{"text_encoder_positions": "learned", "init": "torch_default", "momentum": 0.95}
Rows from block 12 of the audio encoder of a small contrastive audio-text model, named by matrix and row number. Rows with one number belong to one channel. Each number is 128 + 32 x the weight over its row's rms, rounded and kept within 0 to 255. All counts start at 0. After the name is the row's rms in percent of the matrix's.
After each channel's rows are labels from the 100 clips, of 14976, where the channel reaches its highest value: "lies over" is the class under the peak. Only what is clearly more common there than usual is listed. The data: melodies that start on their tonic, played by one synthesised instrument.
# convs0: first width-11 conv (encoder.blocks.12.convs.0.weight, 192x192x11, each kernel summed), inputs 112-139
# convs1: second width-11 conv (encoder.blocks.12.convs.1.weight, 192x192x11, transposed, each kernel summed), outputs 112-139

convs0.21 135 [143 114 108 127 137 156 134 149 121 106 146 110 156 175 154 130 143   0 103 156 136 113 147 120 141 143 108 100]
convs1.21 112 [100 120 122 100 147 125 131 136 153 123 133 142 158  93 133 106 167   0 165 114 195 129 156 150 137 175 103  98]
lies over: no note

convs0.89 097 [150  85 140 163 116 107 162 126 121  53 132 129 108 131 118 146 115  90 156  68 152 155 108 166 143 120 166 160]
convs1.89 092 [111  73  83 169 160 165 132 176 164  85 125  86  93 144  82 104 152 138 168 136 142 180 118 126 108 128 198 158]
lies over: D#3

convs0.182 128 [126 138 143 152 127 159 255 126 137 117 137  98 116 112 127 121  98 138 111 125  97 149 116 125 125 143 132 124]
convs1.182 135 [123 137 124 132 140 135  85 139 130 157 148 122 122 143 115 147 130 159 159 158 161 126 128 154 145 114 159 128]
lies over: G5

convs0.180 117 [128 169 102 124 142 123 135 126  93 114 134 104 160 154 160  99 161 145  29 115 169 158   0 137 158 108  85 136]
convs1.180 103 [127 104 108 109 142 128 144 100 145  98 102 174 187  92 128  78 114 130  59 149 123 130  17 146 181 108 101 116]
lies over: G#4

convs0.6 077 [108 141 131 118 107 131 151 113 147 123 144 141  85  99  94 108 121 123 178 132 116 111 150 131 149 154 128 115]
convs1.6 101 [126 116 106 166 121 148 113  99 176 136 148 119 139 156 151  99  71 132 189 121 112 148 128 139 105 113 156  55]
lies over: F#5

convs0.87 106 [126  44 142 119 105 134 141 100 107 110 140 155 111 128 142 135 115 137  73 104 131 200 115 137  37 103 130 130]
convs1.87 139 [106 135 138 137 133 110 145 164 147 118 125 149 135 124 116 129 150 140  45 124 154 154 126 153  88 140 134 151]
lies over: E3

convs0.159 092 [ 88 130 109  76 147 107 184 117 142 180 113 164 116 141 200 136 141 116  71 156 214  95  87 129 104 213 152 144]
convs1.159 083 [147 149 108 115  95 155 168 162 117 102 102 126 159 111 213 129  87 194 154 101 170 167 116 158 159 124 122 152]
lies over: G#4

convs0.160 105 [143 166 112 117  45 119 118 176 140 154 199 148 138  90 110 118 133 114 167 112  78 118 108 158 159 107  63 106]
convs1.160 121 [130 164 125 116  94 119 127 146  90 106 202 125 107 162 129 144 124 137 138 133 134 106 137 139 124 136 113 117]
lies over: A2

convs0.183 076 [ 70 100 127 133 136 108 172 115 139 104 130 133 138  71 105 148 173  90  69 153 133  97 122 146 135 144 100 142]
convs1.183 067 [ 93 160 132 124  86 129  79 139 177 139 132  90 126 105 172 137 137 112 145 131  71 106 133  97 137 130  57  66]
lies over: A#3

convs0.92 091 [ 99 126  88 123 114 134  98 122  87 116 132  92 133 160  78 111 161 152 142 137 137 180 109 111 125  88  82  96]
convs1.92 106 [118 116 136 149 128 125 134  99 134 154 150 160 164 168 132 141 154 170 128 173 115 157 121 127 104 157 141 120]
lies over: A#4; A#3

convs0.171 104 [126 121  80  97 120 121 156  96 125 108  82 108 106 138 120 162 136 137 118 132 145 146 114 121 139 126  67 121]
convs1.171 095 [145 101 144 186 153 117  94  98 139 134  77  94 143 122 168 121 162  99 115  94  92  99 128 126  91 152 123 142]
lies over: D5; E5

convs0.63 117 [109 135 180 167 179  94 136 130 134 118 128 148 132  23 178 129  95 122 106  89  98  46  99 103 132  96 103 161]
convs1.63 130 [120 103 113 165 172 179 108 140 109 122 119 110 121  11 205 131 116 123 104 110 139  65  92 116 111 139 149 132]
lies over: D5

convs0.133 143 [117 164 132 135 117 111 176 117 175 163 132 139 127 117 141  85 157 140  82 128  94 134  64 134 157 122 135 127]
convs1.133 132 [108 123 164 108 102 157  43 119 120 109 150  77 110  90 126  79 123 154 117 123 110 113  69 150 150 102 128 120]
lies over: G3

convs0.55 126 [129 144 124 111 172 139 100 129 137  91 147 111 117 134 146 154 120 143 150 147 164 173 151 120 128 148 116 138]
convs1.55 111 [170 137 133 112  85 142  92 120 130 120 138 155 142 150 109 134 180 131 139 102 157 113 142 153 134 110  91 132]
lies over: no note

convs0.161 095 [115 129 134 119 136 107 116 142 104 105 115 133  93 141 123 137  97 164 187 102 116 156 140 158 169 137 116  59]
convs1.161 087 [123 123  90 111 165 122 155 112 168 112  86 148  77 188 119 110 177 117 148 157 100 120 110 127 155 106 182 140]
lies over: E5

convs0.37 114 [149 131 139 136 138 113 236 151 114  14 147 100 118 161 138 131 103 139 143 109 112 181 145 115 107 167 124 157]
convs1.37 113 [125 127 166 141 147  61 115 143 159  33 138  85 118 123 140  92 173 129 134 128 149 114 157 101 123 134 100 133]
lies over: G4

convs0.155 085 [160 116 104 148 117  82 108 107 132 157 142 142 127 143 141 120  77 135 114 143 152  43  85 144 212 105 173 161]
convs1.155 114 [126 139 108 102 132 137 135 121 115 121 136 121 113 204 113 137 187 106 145 110 124 168 130 118 198 122  94 110]
lies over: F3

convs0.173 108 [182 115 141 124 104 123 130 114 152  88 169 126 143  93 115 131 112 127 134 123 104 104 143 121 138 142 100 149]
convs1.173 115 [148 156 113 100 130 152 111 103 123 104 156 147 128 132 150 112  86 108 106 120 117 101 127 123 164 106 134 112]
lies over: B4; A4

convs0.134 126 [143 110 147 133  96 107 133 167 101 149 207  94 114 103 114 147 125 152 131  99  95 101 109 188 129 127  81 104]
convs1.134 133 [114 149 108  75 121 128 118 141  74 165 189 108 115 120  94 127 121 158 140 113 167 110 126 146 116  94 116  71]
lies over: A2

convs0.16 115 [ 89 180 103  57  69 132 148 151 134 163 120 120 142  54 149 112 130 141  88 122  92 121 150 119 128 128 120 137]
convs1.16 108 [141 158 134  54  75 189 123 160 121 183 113  95 141  70 101 135 135 130  74  97 152  77 134 128 153 175 221 122]
lies over: E5

convs0.39 114 [ 91 125 166 139 130  84  86 177 123 149  99 122 147 163 137 118 168 185  48  82 119   0 136 126 179  98 117 114]
convs1.39 109 [ 83 184 109 140 174 106 108 189 122 115 121 181 110 141 123 115 160 101  32 129 120  74 166 117 177 156 164 102]
lies over: E4

convs0.79 118 [109 139 117 131 120 119  63 134 124  92 122 141 129 198 199  99 161  72 119 123 116 125 191 178 161 121  84 122]
convs1.79 116 [119 177 113 174  98 153 107 152 175 170 131 122 107 179 163  84 144 166 127 128 165 136 100 187 115 133 132 165]
lies over: C4

convs0.36 118 [117  83 116 116 185 131 123 112 139  99 125  81 126  58 105 134 136 118 162 102 150 109 134 192 132 134 159 127]
convs1.36 134 [113 134 121 176 251 167 127 150 148 151 122 125 142  93  85 102 140  90 125 110 158  85 152 128 125 122 110 180]
lies over: B2

convs0.9 104 [ 96 141 186 126 123 168 141  84 139 168 117 139 143 117 142 132 149 232 130  91 126 124 110 123 124 132  84 134]
convs1.9 107 [132 106 115  81 135 100 122  75 148 142 141  78 158 122 105  95  85 157  95  91 128 121 132 128 110 127 145 137]
lies over: C5

convs0.114 098 [137 194 122 117 135 141  98 116 121  79  93  65  92 115 190 134 141 129 143 145 185 140 156 139 114  96 136 148]
convs1.114 088 [167 127 144 128  97 133 132 172 103 173 110 137 101 139 148  91 130 178 124 111 166 103  97 141 174  81 129 189]
lies over: no note

convs0.20 099 [118 154 131 106  59 107 106 132  87 129 105 140 132  91 150 140 125 108 118 124 168 106 100  89 127 142  72 111]
convs1.20 104 [ 99 148 133 107  85 115 149 141 123 124 123 144 141  49 199 111 103 111 113 124 121 122 106 122 158 184 146  59]
lies over: D#5

convs0.153 102 [135  69 133 140 146 140 150 105 140 151 148 152 142  86 158 101 139 113 156  87 138  71  89  96 135 121 140  84]
convs1.153 087 [122  99 116 149 135 125 134 139 142 159  95 148 117  62 154 120 117 111 153 132 104 144 126 118  93  96 174  87]
lies over: G#5

convs0.82 086 [ 82 107 102 137 113 122 149 117 141 145 116 179 145 138 151 128 120 142  83 107 144 167 168 146 132  92 101  45]
convs1.82 107 [ 63 140 141 171 126 145 134 150  85 119 141  87 119 141 148 160 192 192 144 147 135  72 120  80 101 106  90 167]
lies over: C#3

convs0.81 097 [161 140 127 157 124 118 120 141 115 112 107 167 126 162 137 143 166 150  98 141 108 126 133 133  97 157  53  93]
convs1.81 073 [ 73  96 119 155  81 149 157 141 132 135 100  76 103 129 126 105 206 139 155  99 113 154 168 132 113 114 115  61]
lies over: G4

convs0.45 104 [158 147 153 148 136 155 173 140 153 140 115 183 123 127 133 114 114 115 147 156  97 122  89 103 101 139 157 147]
convs1.45 092 [105 150 181 137 149 151  80 114 143 134  99 121 125 145 122 163 147 153 163 119 101 210  88  78  99  96 173 146]
lies over: F5

convs0.127 084 [ 60  81 118 136 118 128 144 125 169  81 177 174 120 174  91 124 131 133 157 112  88  97 154  81 148 127 133 170]
convs1.127 078 [111 114 197 112 181 102 187 117 129 160 112  99  58 125 135 113 135 118 134 129 152 116 161 103 202 120 154 113]
lies over: G#4

convs0.96 101 [131  77 116 104 113 140 100 145  87 160 113 168 133 153 104  59 136 119 152 120  94 122  48 126 166 145 164 150]
convs1.96 093 [135  97 141 132 119 145 147 140 159 157 134 216 139 110 132 133 145 127 155 126 100 126  53 127 162 141 200 113]
lies over: F4

convs0.71 090 [163 147 114 142 156 105 121 150 131 172 145  82 105 110 120 144  59 128 156  79 163 152 184 148 180  97 149 179]
convs1.71 084 [126 152 120 146 151 135 145 112 127 107 110 127 118 127  95 191 130 109 215 146 145 143 136 141 146 158 210 113]
lies over: D#3

convs0.106 106 [164 114 129 130 162 109 127 167 131  49 158 128 149 107 127 133  78 159 116 116 136 108 165 121 105  85 125 137]
convs1.106 104 [118 182 156 132 151 135 142 186 142 118  73  99 125 119 125   7  80 146 114 140 137 122 108 124 160 120 122  54]
lies over: F#5; C#5

convs0.117 092 [186 109 130 118  92  98 120 143 139 199 120 145 141 147 131 117 126 157 119 181 121 111 209 156 110 137  81 106]
convs1.117 082 [151 166 127 100 111 199 158 136 121 103  93 136 123 122 140  48  92 189 111 153 129 130 160 168 146 117 148  93]
lies over: B4

convs0.76 101 [118 102 147 137 230 129 138 126 150 102  63 141  96 132 125 133 135 142 166 140 160 136 109 129 144 113  80 143]
convs1.76 122 [152  69  86 176 189 185 135 109 150 138 104 136 140 125 143 139 109 103 155 100 168 100 106 168 148  87 166 178]
lies over: C#5; C#4

convs0.110 110 [103 159 151 134  98 120   4 127  75 107 133 107 109  92 187 132 149 118 140 139 136 168 148 123 122 188 137 104]
convs1.110 106 [ 82 100 164 141  99 144  91 143 104 149  53 168 150  89 124 103 120 151 130 122 114 150 138 119 169 140 135 137]
lies over: A#4

convs0.186 107 [132 109  98 118 127 161 143 131  95 100 126 131 122 136 130 141 109  92 146  97 102  80 112 152 128 131  81 110]
convs1.186 100 [ 80 118 115 149 161 172 103 127 121  95 157 122 141 143  84  97 129 134 137 130 132 116  86 170 127  79 160 131]
lies over: B3